Weights of a small contrastive image-text model.
Data: trained on cartoon faces, 50862 training examples, 56.4 epochs.
Rows from block 3 of the text encoder, named by matrix and row number. Rows with one number belong to one attention dimension. Each number is 128 + 32 x the weight over its row's rms, rounded and kept within 0 to 255. All counts start at 0. Numbers have three digits each. After the name is the row's rms in percent of the matrix's.
# v: attention query, key and value (stacked) (text_encoder.blocks.3.attn.qkv.weight, 768x256, the v third), inputs 128-255
# proj: attention output (text_encoder.blocks.3.attn.proj.weight, 256x256, transposed), outputs 128-255
v.44 104:177096130158109122155164130107148154128128134112150093192087091169135121105113118185109163163147085108084175098134145153127157164089095129150133207155085155150097107130146112126117110195097113086143113102117110065060129111174098143116180155167165158126107111110030183114080101107158088105150162194145108141144155137185130103056096125097148119143130085084092112143107131113100102130132
proj.44 099:110116155128089086095102128148178112113148128099121156073086134138107122113132115104165165075177136160115100155128233123178031120092099096089123114111186150115116146153133180124067138148133157133164073151105196193114170131208105096122106145100111082179112188120117126132146168087091163114087184148108121169182126096104128110116093118167102147096095082072132163162111111129095167185073
v.45 093:166125108131133129127116121112133119165141148120146142196140139176103154120143117170112115142142129177086121134109117077111120145144136138088162094078101120117132108099164129198097150152148107129149081086178119160091169145134126157127168144105095124161169211096153081131130104123117069151130110095166089208180144094089154161117098107149068120141074095143068069144150158074149136111105
proj.45 086:092103121163147108136128123128144123145143093174091130096087134131198104127079151190147099117182159135068101090139129093092173125106086106111144095120167125137122152109099133081181107172118150136066164192067201200147151173076142156140103128196179119146058122134174159087086170123123137142167125129108125137150155149105122077139166131101132136115149189096134163145135137177093133147143
v.46 094:153127122188123099164094086133144181079114202103136143108189126161126129097110113147139068121101156164099042112138150219088129184160139084157127196099148134133113153088122136147150114110150118210157134110129125093148134150119110147123099172150088104099139136152124094127101119166114150060149150147098144137115158155093125076104113139130111106149149088163061102179110175120113150143074
proj.46 083:156125118103153099093135145101123114150103136094148089130175176126091162113165126197154166130125092109062145120147179120129109125101066118113109058146153134119177109119155134096127164130139139143137158140112190130115153157199107135128145136107179128105117181070184179113197159090168143111114087110143143155139115145138118203149097143189180159170086156075176161124179145107056122158208
v.47 096:163118072140133172118119065131133123109171077156150137065121123107163142151136102100169182088143126186057122075169158123102119145056133098223140190142126123079091128142154144105068137171115082082175141166125100178139137114167107111093176130176109073063144154090183096097148079119133140111094157139122135092150126153094085137134136148166159090119148108104139133128142100057130150088128
proj.47 098:110111145108153145146126102116078189142137109082103094088137168120114149103145111069137100083143107134121168086104148128119131103148118160095147082161161124111199096111061126095132109067153101141128141144112133120176123114132103099115167149136172099064140094116134116104100165130151116154149162161098124123082158066164169157154082130171102151152066096089180168200144119119126095098085
v.48 092:213117158078127119101126093151127080178156121108149109084101108076146127143098142087143117145144136181126102141151160112134129054072140144164134148154087121097061162162168118136137191154159061109146153152084133107125111189094109149073112113151083085088100144132155101097146101143087097162116157114143096099175115123148112111092141218116135090186127140115149149138126139113154082146117
proj.48 091:113126180181130167119056184083158187108111131092125102108111166112104107147138161122119117134131117167143113096152081153176172163101092150150145154112155068178171123111141118100114117107128126157105117174145115137150082058119126178163167125091133151116158113145133069171155110139184168114112146154088143135106205098154139204201094146126147114137122114171070156122122113152182138069129
v.49 086:103146067138095116074110150083120078164143065113122136117139160122172105153165061140126126139140123126094159171114166169157115107075123115107133161144116156128106139194100152070122132109148130174129158156121100109105126146185116169112145116157119003100091143133127173118131132136147119083070149113160102155155128108080166151161137124091137182113100094163171163142154171162165110082080
proj.49 088:173102204084158120179148114143089098079149145152164134130107151120132162165118140132147125145151117151192122079130181140134163131153125092159090119181139084150140129156095168188131132135136133175169089108115087127133146119163126068117187135125141124095179107157156104168128156078187176080104144130034115163104129092178080085126107097155138118131127170091195102141140123104122131163189
v.50 103:133137160116195113159134145158142095167110117102140100168132151165153156132148087104136130133154094128114174141109102158105107152049087099155140196136138103186136141200149111150085104152131124118132089059080122136175144103173137105118147107129170163057147077088132123160155054103096121139130229136141110160133092101086117146133122132117085069118143104169142137117150121054117136188098
proj.50 109:128113123107086127141168116161119136135143117161118144120164148128186122070127155160160093109177110131088109138116140140046095104098104113080092095110179129158148104126147122128191119136092119105145115171092135055122175115104169113125133202138133138117177118140144136156095172126170158120073168191094093156158140084182131177163086129147182166124146161034105097189074130132126081097136
v.51 096:145134117200127139099087125129109087120165125099128114149146104105128115193107132099101133096115119118124107102099142148143142103140114137153029133145102175098126174104168177156110169124129168116160081158141117152087132163167173099087106103169188189180089177126103140113103175141172118128105166180142143055146120182105098129162139112198155143111159134060137082125119117152165157117154
proj.51 084:077152194133129137143182152142143074089209141150143086093096127115132125110129203142185134176114110158046206126137170094143116091090109151120170136149162160116101107128164135163132148081148142077145152128076172115170170174153115089141103121126147087122097141152081141159181101119142162126133136126140096163099158144142124101149059124180096137099180043108115130127131083173070134121138
v.52 102:114144064074074121165091129093142107105135125132131132115102181117146126109146089151104117099136089089168057077162131153094156221115146130155136138107119115147108167129095151117134111100094117125128141124122108135156132176112121154161120130178126126120176106171175085072135134111153140129131083129196127141076079197070169089168128066120068192094134113182140088119120087120139110054121
proj.52 093:070142194144196182144149124113046119143124085163132123141166071111179097125097113117089135123124181153105137120133137171097133106142155213107154120154159161152158151117141118152128090124179165082135134091125115148126154080112147144172105087119156092067050125145133122118189169174104137108160139097153169120146139089101134149093124182093120081088114133147117148169206144130151160159137
v.53 107:112142131171168084126086097148106144070178098121108099126113145118107096135127129091103130094092140138191114093094164122156111141171131153161061119146075118140099113134119128131087104077143145096118141133079122145105133134123106128139132121137134131122080173108119178084123104107123184119151167049078122153138130129173103129099046107153151072125122111141086138117076088203158125140137
proj.53 086:112133115140074093113093087124170152087148142060133150144083124104052077102120155119173101138079139106123172105125162123145065152102106086082159123133153123092106100116085135120132084158082129109124077132132140137194199120161171145095057141066140146130130094150082128152166141117132098114059126174104102095139100087138102119109123118084113155124157077078212111137116186126100097118124
v.54 089:137159170093142181104158130125101122142156138131125156172158163112082127183142167087126146153071151135127147116074155139138131129219125132165156067121142105168115168132151122181117140094130170133209220134080157151122098079131098091103169109112110100141102120064109174210108100160080124136179154088125116076137131098149167132138123098092185151160128139092147153144112117134176065106134
proj.54 087:142171119155118140158149095097101127151081086161175066127138182161118140151149148121139137145112106127164129099096123080093160087124100154153095200165094143171163093133134101079163120182087139109109129087146173163134182100104167156115057150100104129136119134143090109073166067168130142134115149068160163160151118118099122050139149123092127087085179144129114151093151077159130122189123
v.55 101:166152133130156156169091131132138136118086121159119157114122094086175137133101073095155115166153107107094153170134100151134148097079108109095093125116152085137140135146079029138042158114086115121135152132119147070167099129118148130163116138146119122092116117162147147145106134135049181168151163083134115127095067101140144060157122149155077119095135104203092100151148133120135126133110
proj.55 084:164192164124102107090110156132136161151169171053100080115121150112077120187155123099111094081115134120118106159185133156142109137118097108125116153108035085093158091083141195179142109101127125137145139144172073125131143136119095193131094092117131094138139093137121078138127144161200155150082117133151126178145167120192130149103147132121120170131102110095130064177125134101151124109154
v.56 084:128143153110135167091105096147104092082158194118084186124040081151122104067077116169065148227109135113110099103119134139162199127089163114122164146168129104141092088155112150044169141095131112126078135135165101050049107152124111179124164110176145119060123156148141111162103119140121109187120124159140122096127098093140163140164094092171115082127113111142125161109152141116114125127122
proj.56 090:147092126141169133095132121137177097135069160131095129140160109160103123148157136096127230161213161119107108125155149132139125111171064116126138125101108113158189117108106145085157091166153115138143099114143139118110163106152122159175126145127139125143108138101205154078171141136141169199138155162139136149108158154149194143108166147153161120122096123112062102109114160147143174113167
v.57 085:189158131027164147136108109125167129074134111113142188097154090129133109197148112161149132099129142108154111105140136104131192106139174165171073101131099133127160160114165107126151108188124040185120134121173120117156142152105164155153201129115171106127133119123126082133140097135155110131152063118120131105090136085073119116164151145118117136121147148099100103079169074090115154127135
proj.57 086:098092099166121104162117138151158124183099115181094142165114126130167150134202175092099087133179111176088151083144084145058162116171093162118180136137144110135129094136107142173154071175106143142113142130127129069160135090088126136167119147115088156095141082197194148077063100051135171097121128130146147104141170172153188119169091114163150159123115116098179146140145145161127123124123
v.58 094:175167087169120131147118102120134132109144156066117141143079129167164094111109108166125110125072109126122153156161138174109120134128133114144143159079171095115133082119099164128143127128024111131082088124123160173187129080131133139190127107198140151098153162116083124132139129109141117118123109098103096149131183117142143172076057044180140105146081168088101064156133125152120155153131
proj.58 091:121144099166101052109124148130107116080164143128151139097144101061080157126122135137184162175121185085107125128164147074151080117088111170118143101133177161092131102118110150150169148159206151138137120145134165100121132120119088153062175114139121133124135106150150122090122107123137162113096124172133122194164118145141106127138125169127105102164103116150118110128086046152123105162125
v.59 109:076141084160132141146156181082152111037138126088156137146119142135087080093103124141105103174135082089193115117123074117109164151140127124080104102079152151136101122102099074170145058114075107145113118125151103148149186137102163119187114147112106138102129113134164137131152124137118157147113097112102096134083134050123094182177112080165099092107042140108073114136090112181089128161099
proj.59 114:137135115090103116126100124128064158128026143152119167064104131159098112110113106130112121056100091147078144113177103128183103166076110090150089149180131180072094111140067158162111120087108089149084109065130094145083121158116119107109159124147140122135062138184117126122203130029103144074114134114133110102175147160139137162104134186119099161207175067127120110121100132084104112122132
v.60 122:155122073120181141183157135138150130097097144101168157196146129117096103119128192192130112174165144097148175150128115121105124189139139116059133137126163128139091125153127143149143107074078165143143120087095154132077120121102102142117141153132117127073114127156119157077120090108118109154100168138154076109131122111136120175104095133170131131190084103116067118199082145174104169146095
proj.60 139:140085100157089112122147158090061132152160108117128108063131070123112122106110125086105139113085109129137133143133109124133097152095113135181055131138075134069133100131182145196147188109123090121196121118113094106090149134123129158089144113139066088179101142066087105154153139098126182123084087141102129145107148134127097085080126084082084137107225106118129093129141122095063123142149
v.61 096:160188051158114081098113176116138086104171179131093095111157090097117117122122128210202107105167133106089160126158137103163144133104179080129141187184147099111140133176095127090147116127116111106160080135086097138105119110152116143080160117147198113163119115170172172122152102074085115168166128124120206125157124161064132152137138102121142123058131098085131142136163117147157095087102
proj.61 084:150122140130167083097073129131058131123114149083158095111095118144132191129217122111161148114131105098178123065099111170148097125135128118142141112076111145074110153151099140109138173159132094088135157116042139186196120082180111098079161117099095146119155099096094118133157136150139151043065135164130088108106117079177105110107090126200095152110126110155108185160160123196111081135146
v.62 115:166148112159180087104142109137108077133118134107147117140112103117124120139088122164159133153097119143125146092080109126143146123089079154140125130092118164120119107169147164122154121162131172117138098108133098075097097118135105077103116114153139136080126214118062157094116087110122164132146203089086167170164175167125113110156061170139131152157129141162116185132146133145130129112124
proj.62 114:145133112156168079103114158135150093088123153071093140113085166157085156134134162165137177174181082145150121108149160090107072147122120081094140113148159117124188132195110121059145160144116156139125116140147143140187160142196103060072174135106160082142165160127105072171092096154120097123123162172157088131109128152157072172101070135172134132108098104090161163131093167155082124088156
v.63 101:102115105173137152120174129088167167092118147109142135126108155121157166099117202143120140168156154102145088102156117146103139190126128105184119138110131145157101116048087111166162106123162127203114106157102134113145122136131082126118105165094152209165111166173143089054150088143134129104182118120109084095127185151125143121153167072081115179093148112165089097197047130135107161098170
proj.63 097:122127122116175077126086114129096104121144144106101156165098124098072073118135095174120174124083135134085132195095133132140161085154141124152159115130166101103164114157099167037100136092121143077101190081170161136078051121127106152139113082079161093142084106108154179097129133099087166152125149107103155073141157130111180087084168120141148123123131139159090111074177145153157074116153
v.64 111:120128096164167065151164079128070112113145131086149107105123112138166139125107183132118064102113099180138180119137136103135157134189126167065137085185167108164198146139107095198076080115145124186078106154156112110132098168123173171134092175073092166120131128091154087104122126132097099153149093126088108147150128189104128123127165172156151100140081115192106121141146139089127149164198
proj.64 101:133111131219173105141204144139189190110112151124112176126130070148090099104140138125144104149182164044192065068143054089153131129136103083137106111124069126109095150083107131102121161126106127124106172164155110132144157141150135103208135165111124133130126110196118104112136131123135163133091135135116202098152086151155100111117097131115113143152102167107097132135058142122152134148169
v.65 087:177147157167093140054206123106111126099125127154150114164162191138139096120108113153128172122150076108110160107122186139118154070101171110165120094080106106127101081095100110112128093115121144142124112184157100107099181073130068159168121078072151113112128154132173096094114111149147111107086120161141179133114053154152159172112142103146141091142138142152079080100042117133148102104101
proj.65 088:120051158080155168185130128137116160173089126120161151131114171101157117119123113108105067149145105100140159102080117088110084055116108114126103121156144132129128142141114126109139110110140097149161141131143109069142044129113145141114063154130153090108087103172087138117126153059206127156084143036169161135085105163107163136080072090103067127096109140134167118120181170112171154067158
v.66 088:128080191133119150110117143159138118228130176125127127170146125058168158113177061115096158159117148176065140165148144152129117106176155092135147109174162123155107118074136137076156099131145126171137141120130142137131146163087084053109112166115139149164098139189117133163160136105111123135078152157121095098117140108146105165173127150174179153111134125116104179150109130105124115216136
proj.66 092:153148094152187151124190130126171150134152115163173108146142168175137114143135144188140182128137128121129113089079122162099054130166148162133110172111128093102093087130101106176138131115150104176146125093166143090131143133093191109148123091102163100136149108135077101118094170118158111114082131169121228141131117169102098135126116139136133145115126146189202135050095135050143121101148
v.67 092:077128095104151160152136116189155190110138176188123113104142132142151122092119105102135125128106161077148106170099069142086124131097135144119110102143147141130108096123170099098105078113144115149097104136139116084141098157166101094161214121041122166141162145077186133139099127152136206139130093137161130131084114115190110099163132134095097101099077049131169077129122110106055137176057
proj.67 082:117148085087120155172070136090124151159076141144155140152087121167131137145118167155122069133136130122026148085080146097190097133174116087153082165146116129094168104093103107051196186163092101139054111120138110110096127078101129120115100183153112130178101134093063150125129117127128103136110177131136070134126147106059138137078105092135147151115129143074085098100140179165076164124196
v.68 102:139076061158114169186131085172136098255144135128130123146130163089123121143124126071191165144168142155155185125131139150159083093125094121110126119117061151149108077080145149173122116124107134144130201145122089152138099122173157135095049161080140055169091116112098129192146133111124107131145175074100114165109102146092135149115071140166113172151113144127128121166187152164091122146140
proj.68 103:116173098167138143109094118095158105103107143102154117138153174170132082138165060164136169109145085131116131116193151096111197091086105151111169116155163080111179116134139115152160123167136167133132123131129147160121137100119144161120172120130113157137109113116145097152185144078174106112142179124117107101095051131125090124180185156132150048136131067123116195072101099150127063115094
v.69 098:080159155095127139176168116140094123129117101131077153118141116139137115101097137130091124118145136134105139112091109104125145156071182164105133127087187145089157074078141148120107128110173099107162129113147180099126131064135146151149162176068076135126131101087138066127154186162086135118106113131133106161115172142150103091102140134058163101147106137101097102100154068115107140150126
proj.69 095:135117117140128105121164126146156140080119133141141113084136108163136155116090066122133137142100119153088130111151077119126169125138120136125131153130184156112133090090095082106112114105169135195114074125145171157090161158182126090187064146179122119142139125151122098159101133148199142123109144168141163082169190181080129179135172146159205152082084152139076137112078135097142099103132
v.70 091:133165114121116141171114122127091150188145166114124145182096172110128091143154135091162144134148122110120125163115106176161193081116111109108093092146084058059116075163099131109154098131168158119070145174188147148143108135083107137117090134095137064128149141152129136106157074119132146114132149104134073106158109156157096182107120163123122118069134121138163122089115187218185133133142
proj.70 086:111100156142132146123063131144069129131094161119153066066166190156054174150066100124112149106153144105154136120121058171056106121107135186247179120108093076081158085145098141140176190141106159137164146083129163148144101106161174127184114068134108117129120086099125115112168137040164100116166157139118137107089103118158133132157155070183110123150112127161149153160125144078156157132110
v.71 104:177100136180094124152124048148162103125064159152116124128184149155102159178126135093111141100168189130099151170095099152138096120201130071105127099133144125141146114137153171113180106122081120194160136163096127122082058064093134064102129126070158124149112155075130109118125135149101102091149130083137114151155098181157157129054165136116141121098173135121149156170122191127139136124129
proj.71 112:121077167138145137112163138032120129164153184094167089114117159134115062126126105197142069117121179107153107089140162146129189148108138120145135117090136132149106088118134098112157111156073169106100111094184191119120191193130162114155140139166105081103087106099097121116139106083129119134152090118146156071046170149145128189074092146174148107190092090113133075091123173092153120139112
v.72 102:159137135159080109078117132101104151132139154090086138100157157118130143069197174089147133097134116115152111125087173127045178115136107080125164105194092136114094137155112080130123059128082129136104090173192151127144106093122120140079149185160195123168100160202164061163172161152134115106078103084110147153155126137114108073164170103145132155113090178202183099167129136127123152153084
proj.72 097:167156200145128131124162164162086139107143161124107133178141110115108143154083155130111183133149167103176120190084124116156118161099151086195156157108152079167178194076092157159113129104135152118139154125112096170130079102162120187096122087076136142104150151167102180127133107150086154140142125145131158082167101108129098135081096146116145089178138136125132104089137134152160119097180
v.73 104:138135143099140138073149096102065132131080160153105097136144069092120172127138206103113114173151130079115146192115153113092081124108108128111184131097145097134140143111122101159152160163127069153110126103148146126155109198100173106176097119170146121120138069141161124151126140104069128203136117136147130076156115125205126090184176129122137149104126090144133123118069161120172119146097
proj.73 102:130130141126138138106106142212155152141124168146080101144111171104130151178142145155120177078129137138096086156102113156131094167129146048170040156165108153112185141171146159076136068143153170076121095149158146117169098176093113122090185124091168105147198152200137154168131108120162139149151106153121170144201100153088113144121082111113132145134156161129130146134131123110076198115173
v.74 091:080083117183108087118097125192107116183192134107090151097073149129125104084170179127114135082088097155199119167093070074062114108108117094107097137128087127129143075148069171182164071141151152121118164160097072086154122074171126129109131117073137174141120153122098073159108079101120039128116140169082118128173176179140133096077099158089115159168072133120182153094163114123103143184127
proj.74 091:164099150115090116046172107157107128105080091146159128112151152132126130123063144103158139169146169168151093137082172125097088161109141150096197151117159132160109182103146109125099120082118134096159080113157142147076141131136090098161171117122112145081061136102169108113143182085141157102105104135113153090111135097103118178128117124178140057205127134116128120151106127138173075108066
v.75 091:091156128081120135095147099148127077149130129133122075163103120124121162181154129122119165082130170108126119139101096173194161112088122154055111135133156077137173142158101146106113127122143099114100120118101074114121131034162143134072102124125111175210119130132128127105172095144144114069089140099189141216172116045087169137092120060145045150119152126142102143085161159119150105136139
proj.75 093:132133176166135070128100189077188166169168130141121116111139111187154087180122074121069111160103091074152115092180151045122188111140102149129121091115076095140116143130119127114110175159122088133058107149096116134115092123113161074156151194145065152158123103155132126156116074125085149140115091138075055071112098181123092124139120120140120143132203139116124140122121052171150038120166
v.76 107:090120136126123120165184126177183149164151100125121175115100128121150189182149093099164186202162116152109104115083112216132118111182129151117138169079108149176078118144113105112083106118102117153101114175138122135097156105133080064147152151122085139115126100116103106137087087091170122146180140123126153148128184095084173184085085111134162141105113159189170084141196160124141105164128
proj.76 102:204110128160166130076154035073121060071167126140163111076119110136191097058167122168112121114109141126086127125117121043131101166075183126097159140188128123052108090090099096100123118117125111094148063127122137119109138118100159162177084110138122166089161126062124117130129129136118116116134132064123094131102093111126108109126123166152111076151133126068087100123109109133088117135112
v.77 089:106089142146129112157116083138076100183119134207116111101111139106150152093096159053121171123115142164073173099141131183140051109119157137142147196100052111144106146137107110114117132104178161147139152151088168121139134108125167090116085151123069135130177142124055143163055176170117096157165090079116086119139076152148150102147111147158183126102130107188085174121101128146160167168154
proj.77 095:163135109129110041105132130143102140123148120092155112158140145123086061151096122176108161121111125137150125175188081088151117104094091071099180074166126055176118126116138132129086146138147123144163140124079074110108128093091093131112158178132109158133156061155174158140160140107152113142167159091157126114131147148124136119149140077128150136100111079130177081145124109109120124133097
v.78 094:144133144141085082128158123174107146096096131088094138114088129053128094106095102146077128133156101041119144072152111108180147149118094102112105116186065228122120131134146160122155143080068127036137161116102148098114164135129119107132139141177066069126136141154162114096089126112182163124215081084110155045130136075085085112072108162167153116166184180133129157124108097167099149106085
proj.78 085:085134113132159152086177109124124121152166150187136101103110105129106165137144144142135172108090144154118157148106156170151106118170208105099107134101170145110147205158099102105097086155114084115138119097131161121191096082116124091086096132148057140113147096151100129176150129143030109099097091168115131176140113121109135122142174225147103162088135134152114216120111133119132120164128
v.79 095:115179111125141134158092134157156102142115082114132121168151109108172162150120163067159169114166160130143097204173080092134115115168098116155133108168212156125208146138134189083073092064120108147108112155159097166109161121165131151122185178120128202090217116117149171110149137136123092156094151111112113116156140125140170119129116152109106136140099102108153105108127124118134145110130
proj.79 089:131129136109119108116152131113152153131163125149171077135162176159127079123102151171109122169070158099124117067065171159138157181117169089139151143108097108128149125071132073139121137196135161084144180121115098059117064116159144104160142139139118062204090158140149176166153126069158127088167114113133164096108133116119163112114167079103116095177117098113103082086134136175053140159154
v.80 080:178108124113097206131176178139120109142090117163146056118078131141132130178157085181079159132167144146119135067157109160119133086114178123091146129136184098159135159203124128116061151115141191129057110122104111164113130102149164192129106158162135101114093138146082103150151141126097115105155147084086130050146153209130174123126122165138191148152107127137169154133149145125124079122162
proj.80 083:116111138102116148120107172116121187124074136127212087195148123158088110152127088121118039139113190070181129132098125061148103126154028134121160130140112115122129178116147166141205114144138115095173108154080108094115132091178129042154131131074092153115115143087120142117107088085143148089132091184128102098133115103125108134182157104138130154170165109094144134130163158145151109147138
v.81 095:183132112126151161156099184126128090164132128105128167119138121129176131090081085127130139105150108121131148074144107090117103210124158117121154200164153128090101098131111118204159100173133117100041094144149129137168114064154072147120147124131137160155132111089131140149139112150129165154168155188150125101137090112094135153133131124198102128143111155130114099133102131146086092153110
proj.81 095:079110151103088080112037112173174127112164085174140138126118167135105205125180182205114118135168099131168156166070172157100067065135100151101084111109091164086129163158108103148129123082168086094151149174123164136131097136104146117127121123140095085091097171163091057133152178079121096173139126120098131118190145088140112152133154148108124087161069156143155213120192127173110141110158
v.82 087:147040133133108167123139093129111107123098054099122127139122149152144124190150176155079177102114146134148131167105109063079167139164127147085157098091121097096158130156127144119112119072123141128180118096160092131174121072077158115066153114126125139175096219089107152092118073113069103143104136147156119096162162157145146073082099107078170117119110159160094123193119043085096160060119
proj.82 088:164093226130144147121108075137050140100129148160108106109148104139125119126063169095138142163114178100171125079128082187122079105136169120125179143151132129074164135060120098120122158117092151096173109133119132087095163175143082137168078112153122102142113065151091127130092153164147157120159132158162152110144094123104124180154122159202095120182084113101127104107123162131137099139180
v.83 104:137165145159125101100166117098195172166149140080132126146124173133125113141167103110105128146129131062145155169109100131085199137134160086108149146132100166123110095147144136109100161116170156048080135173106179118133070125123184112161120150149113036078119110144136136154129100133065145194142138163148157102075097172184098105104063114128085111087130106096142149138143112089148177121081
proj.83 087:126127115110092135080105133144070102120086118086084134148117168133095191129075195106157180095127132133100140133092097113059062132115072180189142128125117097162125092142177116108093055094140056189173126102125096106174096134061140150053128118090113166163149136105108195134090147141153107144092123186115132109192115110131117130082094110145172136070152159136136061076093128122167129139175
v.84 111:072188057122102163152079160116154103090103095137110153148093113130107130139109112112148140151118108123148127098145095137118134156188203137156103142104123166121134104173039100150141097175116133127102177117137135130081150159187098134172143088153218158124132123165096181203108102113140100125111099168144146138185113140092177147122064164159116087134102154119122114141094206138118115145152
proj.84 094:127088150123117096078181112137102064130121126123114115114078167087160169096141187150152166115152104192132201158088116149123124128077139125073165152219138179127107127163112173167113134123084131082102160114131125158105124122112116168144184160160070089115195123146098118124153159147106118084171113081147133113059136137094109121076151166108152080182148165114155163123161124166155139171094
v.85 106:110138132106144144131135094137150139197193095125102141105141155149125149114130092094076113175098128089087183106172161142128083189116120183162072119095150195157090137116095128140128167138041135093125114152119214150069126103118129107145109151164111137083135103089092160182158121122041096113166126098146091140104142092084153100120061121079084131117145159168130143095100114125118109203113
proj.85 087:132149117123141090163190140076145114115100067132133136129138125182152132141116137147164183130179088186071117126178130113170190145085114120048114143107110162128092120129176143089107155162126100160112124153159087145124084182121114048117162148118097177142115110129178088133149125213118132106106156096102165118160097142148136106139165163133140184103155110075141163144156048124130175121113
v.86 095:124120157101095113161131109208176122151088099115161109125140125092138143161147125130115116078138104178089069077130078177078148115113114105097087126118082080134157116139107132170085103082103105154138108134127168151086052143063150106094107098131180108164106107165145180118109214123124125060109128182191175167074104138133082076077157129111141178109083096159157096159153129060119111092123
proj.86 091:105138138128080175211115128128070109161164125103123155158140160083138125108094107095149103153127035142119086137060143160118109099141079175126124055151171102133165118086147097096066166119100112149079162143139110139141158134149112182114042130136135098107085118121113144100179039126223152156151157060110090128140139133182147117170110088173170106159109123105115177123139101174081151131136
v.87 101:087146078095124127125091188124111134095108159123139092090171093136097150126156105158161099145160120202103168145159078121123132167128128086068137077099165141092099079128095160103132134107101141131080146201142130155140107076162158130148085125136158157187152164084111168143087152121119105092107140077119142162129128111081149130090146169199108082156105180125091152177148190123117117161124
proj.87 091:140117162136089124101150125125117115094126117088105111122145088088118066161151084170093165142157153081203115103121153124172145147074121131170177163134130138131093148100136138153203133177121134097154141127186094120137151154175131117160151086169131075136099105168156140127156124104113104100168090130114077068119125099140145143170127154140131105201085109110097180071160078153073149152188
v.88 104:105140168091183128159137131107096141125130174088150139159157118147121117179104110184139130112097133122104109138094130102151176115104125115159129118118100122143096095152143143139142138147118128182127075150133091115210189078091128086095094141157139171094132117096203113071106067169113099134087125061211110163095153124152138114125120126121115088151052121192080105052056129044161135166094
proj.88 098:172090153121148175095088129129094212140154152144103083150153112107129164169177138164137157123135148137081148070095143138160082174140129135079104142114103109128137128086131085163095164175119160087125122137154135172186140132132152113126150143102140100147120170201104149123091131126094240123108101170124172148212196063144180110125101177159092122142164125161179121123168160140132161111140
v.89 096:140142109184115130131097171097110119099114144096086111151194065110150140119120150109114110103153072105147101152112107097129173101165106116115089080117107150120143127111126182127144140148111110084171076107129073089144124169114124110075147089172136176147102130143127111162162113134138132105106073101141150117071147075083134160158150133085144137107124152108122188094153097096170124093185
proj.89 084:090051160115160124133189139126107112117081148104181128149119155090099144152137138129120119197138110149087146137168134140144149075115132156164190154118105156195152171128124127185127137127065119119096137088138130190108152056224152170141095139166177092130149120136184084156113109140145141115109133148092143144077134209087089194111119134147119103214120170168167149124095105082162098155106
v.90 097:181119190144121124071128102180101077109152114153135119135188099106142155174110156105130099134125210178146101137067149129133145162198127084109068141121188136208162086133086137112092174136105102050104179086085190098151100115126132106102182106132144150152115138145136147092147090158102079097147112123094169095157146165127134152075107181115162109144120159060136025166124122113097100161139
proj.90 104:095147116148178103092115120075160127141140092166098127139118108056109119175127132157108136158155116106159131069154150090099140137149146146136157144104059163114159169110184145098153104091181145127127163152103162111158139178183160123129123126166134137150186070130104109076088091132068165178127125090136149093103154130160007180137126097127124134156208135120152138121085120167183167119159
v.91 089:117133098173145088103102128154085109136100142131101090142108119133164146094108193186126102083124139179063153113127147196160080107202136119131106144117134060152171087079094084152169155076037157137079120103131097160139150138058115087175085129214165104150135151122125096144128120105157114148120136132132121191062101087103129166148100185063136172089084092121088135099184158108165113125079
proj.91 086:203067154121100100133090061127101109133199119091138167136094070109068112106133080076182164121121120098142104117129096100103099118096132159160132115140093128111131111153061131186120110133142143134164101122130133131152105132143167145081067120096133137098099130111118129100138148161143116133176229144121124129061146155163102120107122133168144163128106109176130174119159074063093160169092
v.92 107:104124137161155142157118106148154125103161148145129113190082131130114179147062177081113126105033134141112186143087124194122100106140109106135107150146094177127164141081067127124094125137141146174147148143135086143150103073141114128079178151105108125190106135099209170112073170179125143111139119127198188155103135124115166115054119128168091119157117108109107109178176143190073072159116
proj.92 105:191103180144169067095153142075117089143174070123114083089149158125127072122161102184123111143138153133133157123163170116140145144145180164092167122233149108073107129112144073116094122174136103140101200141141168087130141135147141174156136151130127162130146124113102143111158152104124131128164125096115032071119068190182102091139130136187124090145143109132132087156139109172171097130119
v.93 111:069169156163137118068142161107139097117099131095145147090113100135131124093121116168094091141148124062146059137146195120081154147120164145168177120141146101142128178170137133143136114099166146129156082144126162116133166153127162153134115119178108171133142121099129150142164155104099121114138135125132181103067086137155097104207123168067079178092119061208101125134139076144157130134089
proj.93 104:136119122128126126182138108156116217145113104174103164140126112104161195147098150063111090072120093159120185171083074110104158133113158120117115116133108178081085127136081177138096119138112143108167138136146112154182091121102102108127102101077149134106129130146137107147073147154087143145157146128120076137162127126055147135078142097103119193104092146055107138157110132176102150146136
v.94 091:081164155102121117120164101066045141133130148162141111109098155170143190103111109111185118122092156118125177118129170138161091127169118138137136148130090178124080186145087087090143190168177172130130077129113098135146128161093114115117137143127081116116110138135095142162121134117147104151127168150109200111164188179150083113107106205094185140139125106106123140084076172084152093153172
proj.94 087:174087139137136124096149160176139123099181142102104149136116154134097103184096142053122076055077135158066101097166177154112137104121134109064173167169167114165143089151149175148085108118127077098158142054117099122152150091101143149083154167195123117118173081060150094125180154159132188144159129104175109218142120133121135139157125167169118172048138141158105132146094122119148151141081
v.95 093:153126082115098098122145139111149151153182149102180111101169104163169146042154104118119096099152132110137083057131113132128140102133166102184174120185155142125144075163120110129066161126134166144101135161104159078075144140133073109145148166138096127144132136159148078122188120176136112098176149113111134146064109130125046116139149136112137144173117167121173168135105109125173122146139
proj.95 087:101107158101151144166124097123150192124065114118104163149144127169138176148080116131118143167118111171142125182071158115137156146126021124085136134075146110065080158116090146127177110098052123107116080139133098160120105064181118103112074086078134140095098132150107101123098091097144097144068101139106148082160162150074123120105100129103179123147139101180090137150126146109104109191120